A small sound classifier, trained from scratch: norm rmsnorm, batches of 128.
Rows from block 9 of a small sound classifier, named by matrix and row number. Rows with one number within an expert belong to one neuron, the router's apart. Each number is 500 + 50 x the weight over its row's rms, rounded and kept within 0 to 999. All counts start at 0. Numbers have three digits each.
After each expert's rows are labels from the 100 clips, of 14976, where the router gives the expert most weight on average: "strongest on" is what is common among them; "loudest band" is the band of the loudest frequency at the time of the peak. Only what is clearly more common there than usual is listed. The data: simulated modem signals in the audio band. In brackets: how many of the 100, against the usual share in percent.
# router: router (model.blocks.9.mlp.router.weight, 16x128, trained with AdamW), inputs 0-127
# up: expert up (model.blocks.9.mlp.up, 16x128x128), inputs 0-127
# down: expert down (model.blocks.9.mlp.down, 16x128x128, transposed), outputs 0-127

# expert 3
router.3:497498450561451421502487570369455502526421387534451499520485497454527533495493443589561477410460509507463465562533459544519495420401529449504532538463471581432537588477445423467518558490529532532571489620475445419477456505427564506490571421492471447436431592475482541483452421492525544485474546541535607456518481541509435488563438529481479581526461452465500556463515441521480444424518
up.1:565515539498538495400529575535512379510476517557557479416539468471490436568502537439449466570507452545599511468517545495491500494510512546427551517481438521494543540511517519506552413455507560455494360542561542503502541442557447554453476525452441447440486450530571496611447574416518462501581512482499458415633573506525521462462523467509479434499575480510514482394529465455434543423575
down.1:544457574462485550551514406440401577523464519554386474488595419535533537507512442524438508562552430544426579487484562534480564553464562525555464491445517557484431485505559556531580576503508526521491548509500366521416402525570550482480585424502488499573523463474522456462498507514511527613476453496560551507515464566522478505464471547495451547495460592470426476602529456506491533458425
up.2:543431526467417497482547490536479473389521544530448453602514500544475489532507561443468482542457586489432563464509542453460487490462495435436511533540500573437470461488425509503537493510596572473549573568440405456379396576473496541536538422483533477544459522472432470549582447524536443379548389538546455451500484468532509452536447561478518500554452421563511414470466548519539562513516
down.2:427572456521578516546401474475474564553496538521601540513453445443566509497517547488520475478584466491618483560487576590540492549488487579572515428471499474517571542607487570494418470513441460556477469450561535509575518374523440427512421518539446524467487437489538546498455516490471422550537624401453435513487530535549458494540547488491467522450545552493458549503571552531468488574537
up.3:568439514488490526511457514478514460435473624483446489501460523410459418524493526523529403543483591628541521548506509550490498464481426613519438549569523483475510550550558472497500477498520484547582474582451566492386517549492499415424466402489455576534441401562480491524571530515445433572535514570508474558577452496550522478539558562473520427499458539516523494586412538524540497421484
down.3:472573506476545455480474509536461541450473499565557510639566513424451495535538568458542485561551476441502439480484531377493420515450451415430583428494437518490428550506486473465447517524478482495455493461512426521592564531501540458638564536392519511549582577485508543478412425522373597537523503460492516464536481495536522462553486493536458493528478444491476502428500438504482486614489
strongest on: burst (100 vs 30.1); fading (81 vs 30.5); 400 baud (51 vs 17.9); 200 baud (37 vs 17.4)
loudest band: 4000 to 8000 Hz (78 vs 39.1)

# expert 11
router.11:497473502527442421530509560522535459477547539548462428453581575418543514518600540503539538459604577415415423557557563566543515472543504500438563461519534537430510495431577487455455411495524497556525413563525451586513516519500563424446519431556533525478597465519557572475537446516430555432553514510477558478506584574484528421517515521513476525526458546494565552426557436562515508448555
up.1:499529538478491462449460459464415436415480430473552567532483470553539627532520474562455497588406467547525517484412529482428532608512594507508516561443457490415541560572503479491406502528519363511484450447542540453513489471468456475511524476537461465463519497535491481449475467506608639501517436518503522480465472371514416432513482476492518506611525532521575512532525533527454406533505
down.1:469453468599521495552449489479526546578596496397486564577559551445509484554478456487548516516636559494452556395505530499543418476526441415506440639490531504469516549481495515551418462524471488474513433525497481634530536486576464462480508440589552477515588461480605502444469440496517436486534555481519560546532537499500463484538524493516468591434548519471459507605522481574483572503510
up.2:507499464521495453485481563483481497553513491515478549440506462430631466503443576509475554536490385558489481411493459538487533439405505539472509499512523445452423469519436516529385454510524482486454464441442540503519477468513548463454513484470553499481479476485502568550499430550531589412498461581507449411577482510520447451512412453456529432447407529537573591584506451450419547334544
down.2:482516517468511497387465392505545503475420487442448555463482545454420434586462518548440482561516546582374461530529413481423486541508523533502525559493521465579527520482492420507528628602612516547523446523445595488479467490531451464480488506515566555490430528563399459546492479513448481418542568510552566455502464426412509532462535488472525533463552510513548591581509529535536482459455
up.3:475441512510495465505489413604483552535488401624563537579453473484460439465565558507497503393421589522466502522524486554445457495473472442610595469566505517518562440507532446482407457441547490502421496489496469484463555596447569535518500516520546442522519552466518454511497433371523486533523488445470635466509486519506506554459499480609439418487585503525486493566469517439529523558508
down.3:553501533435485501491518519481462464462527596603519568585502500449523516403496463332478525435542515521574475433537511485497514532512487548446601462519533534464497467553417458586528498511506474426564519446408487434439505466523430483399651524459493488575517494580424482512529517484482540535489505458529450464555500571407503455578538524488528602539456489406498508533535516443474503579455
strongest on: 400 baud (74 vs 17.9); 16-QAM (36 vs 6.3)
loudest band: 1000 to 2000 Hz (30 vs 7.3)

# expert 6
router.6:558562478574552471461484463484484482462455486474486450561598574453506500536470458519540459489425455435428437383443534512488504561583518528605414635506521446463407557554517437555465437470464592469409461447543579506522557605552451523533441547576463508472459501429554505503592553543450502570566550500510515469500548547534482551503497481506430510459533441523495579481554478504435488445507
up.1:523504576542507515531463485492430443515532514556452549429632513488514512485480430587487549541480524466497526410465443468572505610618574510484487529559577460495413512552549512579554468526458566459562433497479531563503530580507513467478315420476462501495471506493586480425553515608534466489532530555481538477535541463465517459429555502517527482469445542578534462447552546503486534414541
down.1:479454408491520529483484634552485567570503460506533428598446402586589449493563552476546402406510479577488487548482521494429493568451494461517425479472449453501513523516541532493485521489476430462436537405462457540462484477444499534580551518565502477449575472454478547577504466452445555455436389501513477567486493520534498554442459470462459454602575473455501530591436499552429492517426
up.2:538553567555497483516450601514499433486465515526526489492538365456611460458494444474456574537491500508437491504517547545441453521529578563360532459485559583536538555479494548486530480475455492443562545493479513486576444470565405460338576533497554517499519475458484489483469497523561486520449481506461444483554457652450479591463479486478462531554566422517456580462489547579496501525528
down.2:457487431517538517529543425581421590495528451532475528505460520612359544596454462483558483543519458425496550476516458464525530442495570444605460445506420479477462378483557491521529555511540539546436481553503447468424586454478527466521460559468453422546517513499542537569547534416427596426566527510568540563468490405521509499546467521546496499470415494452501535510537498408493452537487
up.3:446495484500500411473503528562466352544359483565509469552496421538498538526487592474472510543417479594521492479419489498519523424483501490533587503388461551532506589477473557462569502452483441429553535515499531553511546436567428494469497395451440520488548540558498544551466512456563542557522378518550555496491552506527529573501480551517490554524513576534389486510581510435492554442505
down.3:551489491460550514583499542511581582490530442489514546495486525604439536361604515573581487490558550388504527544537547529431461458496506527448436425440552517477505409456431507538521429568503526503508503580488464430482455552464598497478529430460413490504443453510531425421490467434503551424578591570508481554518477584509525522511455533503440506446559470457533530587505475539493473576536
strongest on: burst (97 vs 30.1); 800 baud (94 vs 17.2); fading (82 vs 30.5)
loudest band: 4000 to 8000 Hz (77 vs 39.1)

# expert 0
router.0:488477497494520446502514532431586456477548567499510546419545584478567532446548565425479591484575539446468450578516513501532474498487571591411592426505495470483523428460500412468502522522419486551491469509450472530462546470490567428387495456502540589481593536453509520428448452515469566405483570469528425552513470538512563525459511531447519505618480567542566512557615474575455497464502
up.1:570559597480472527416556478452475446548532527453500535536527573468523458448581542407464509405453453480449443523550494499618487615492516526465502513544517501543416465487479467547443572490472459531526523443449490540451537565472570567590569463516420467456490492455570510562446462589414466454511471430502501626499570460552511561426519491464406552462539514527484497470528554541386478467487
down.1:513460349421572574536495493443482432483548530486501569473456376514464499519510489466530514624509466484550478464478508523477565466532470541620492516524485408574535508454486536481473467554461597489398543489566562387561524514442432466458499469548514449505578495542449508473530511556498516525507480527395505474442466423507517548512442557406447467556555436466449630529462475510472519547538
up.2:441552481538520501446522513458427467593525503456565538418485462548452477539554516489549519524475411559509515495543529424448463465576484503581486524517414458468454464574514480548415591503466487554391528486389487615494561539520484423442517554441508552513395562470482495492464549578416454418614476472553490582531473520490493447444494449460486498518385476479527524525518482439425399485478
down.2:462482466422492540528503574520587563497484539520510467568392455442491558457510441507514384584517494524504454426470538435459410448499547437542475452567596481567492493516538451520516499567507513449471542462519472422538458500568472466504431525535487462496528523559586468525556498488495623488489549483487493550446583419482530455370485644507549515384418561466489475521500447552496515446426
up.3:479499538584516476411489477500614477598444487473461548534524549511468554547525474467452580508480474524446493398479493579510540609587489454458492529570544471617571513470409522457411554505545501548515528379500555493543538461563520539449542542499533530469588523467577556504420527535442502515578429483472558472536519526488462470597523509493452474483551559434462505604418573434551544476490
down.3:509495507537493483517464508342502458481443463570540501470539471626492485518516434532424507516452455468489565507473471479479511484472534493519510499493473525503470469469462431488623473443514519497402508542426521432480566533494470488488443567310549482503482493480455460461439506523524584565497496521622531516432444409474551518529466547410440549450426491374510577436514485437466455446563
strongest on: burst (92 vs 30.1); 50 baud (82 vs 16.9); on-off keying (58 vs 6.2); carrier: 1.5 to 2.5 kHz (54 vs 24.8)
loudest band: 4000 to 8000 Hz (88 vs 39.1)

# expert 9
router.9:491424524392478586489593489534538516485554473423485518429477495507499451502527567531462529440548508576504485544505400513391536519570487569551509458413505469613491436515552544472423494545524410517409509463527460471458416435409466475551572553481587532524482451579495440505496483540432520480423435559465458566455480490434514493482475472548588483409470534429527480513431426481529557429447
up.1:497478516495503489614434495547489509546403492555467520518419535534405527572536455442530414515423586492532461469502597555504503507532526494526409533554514505477443600524468568493620456536463482490632481505504522484624473513530578495532436503509460524519460436521432532552528552413466537542549542472593465347500480423498463520554472469535450523474600463545486510537474558540532516464534
down.1:524488408486444475522557591509499552617451514475552526538430426512527539464534513589593470397434484577428472499587503499456447490532484527478537482569510554511497441615485454502518525506540433586415515499530623474537523507510452426512559565586416467514469466594481530556463622533511529534519513546397548445498417477451439506491503525521464467445579421461472509536500486448519485517532
up.2:477451473438448534463536449444476556484586530453502475470481477530411519442490509437556506582413572496524470531481548481468496462561608583630472490462537468461418466539493454474412612388428541469429477437459436517573426503559468495568450612542457554498533554505563595524544490522500530534477449488550509555474462509501454551402525494489461479553512522562488449503447582545546472569533
down.2:557483591562510503513505508498427439473475431610550532534500457423533445447449457477508522451546500544538453422530505667611479518508517527583577505562464512578449522534454582467547410559529478439497478578516514490564538496521505495442513474431515509532514544504455421532437539512500493543474530639386514630540438531532563504427448529513508535493494495523432526574424484529527527484508
up.3:438497584480569472480581551455444450546396482524536521567369416512424479484572518513551582636611501464562561527387495519525427489507489417459519465444525481488557465500563473465575501517507506510471535433566544425469508484434527412442586539484529480504476609429527494503416449461538546454496506515489520489488519444471491494530458460553470509471519444450479570465529461442535545481605
down.3:614454473478396415470568362530576526468548445535471485535519511527480511459491508494501421439514549486454412453516476554569437467471490585482447502521472497492491446470526500413512438418382515542577519506481387560456467498508569525471490574458440602476604493598547526446488472497484499489554516486412554568522432455500440481527528491411485513521428466534426472482436515471475449421510
strongest on: burst (70 vs 30.1); 50 baud (52 vs 16.9); 8-FSK (34 vs 5.9); modulation: frequency hopping (34 vs 6.5)
loudest band: 4000 to 8000 Hz (70 vs 39.1)

# expert 15
router.15:496550508561457450472456596464497423481532551520489477463563572406476509594586506455552523407579516455425414515506563462531511438539542493459514539482460498435527457448535472561422415459550534578428407487480451541464515510448559443405535487569526529480573540447530539451442526492433544411491530492500509419543473557489556469466462503459474492505412449458578491433584407553458509422549
up.1:476501510481533521500529480476526517476521588572504569595534496487498532522560424504508477492528589513519493547504590513476536572465446438459460604439526533566436458531454499483542560504542444544480513381465441482460614598418484518538465477604479449531508536521448517539523579516399555553500432592402429549514563481603574361502507579502447537522503454511485497461513487539487496586512
down.1:444495441404555483496475466464475471555542511480522484502457470390577445429535570558544497470509422540377495474506497510508444586454439560512538535485481493472477534527485483545526454442479602597467473442410541473472507566500525593544458476603461520494473616496509387467565433588571483511499468485516512469465582524419420538444424469491512577513560585485535527539523569520522492599471
up.2:523480454443490540521519446520468575491546543533448483610438511504574525557423466527518412376503545563506517443560562474503557538536523541492502503518512496571532529546463512522469569451481529421507520512521460511578553481401497421565454441558584459553471493524434491523544512535497489510518556596417456461453429438472403554567611533511536560433467460582408472485542526485370423457478
down.2:531454514542499506483497405503451401497490478476473423514548505429523533457480456548567511616381421457448444466437448552537445458461633467463535575506469516535552400516584437492495359498525467483580663502499485510478498492550475575547547568508436500465439530504435481516493487482437421572496427444493421549582574514519457520502462447484504490447488548494456511512487520541530498516516
up.3:465481507552505465522514483509523608545492496527479527473431600508467407542489444569465521538484477558474458431450565590464521542605530478574415473400550442492453499560490551633511495516493532494455502474591562511519424612464465555518439520554465461444409536492456489469514495491356457523451475553530428456464500464464513557492520534441522499387560435457506546459523514423471406514466
down.3:488467554523379502411498481525531399424416487483502550468505520552623494473470506579447493502581519555462469397428508483451537546406509485424421504479496485496475474465584485586468463456506523507418536438522597508519524528433454465503411582604446575479498541468514507533533559518569494536495560450489478479515547586518452540498462474585488500587471535547437502663534526493492504497512
strongest on: fading (99 vs 30.5); 50 baud (56 vs 16.9)
loudest band: 4000 to 8000 Hz (65 vs 39.1)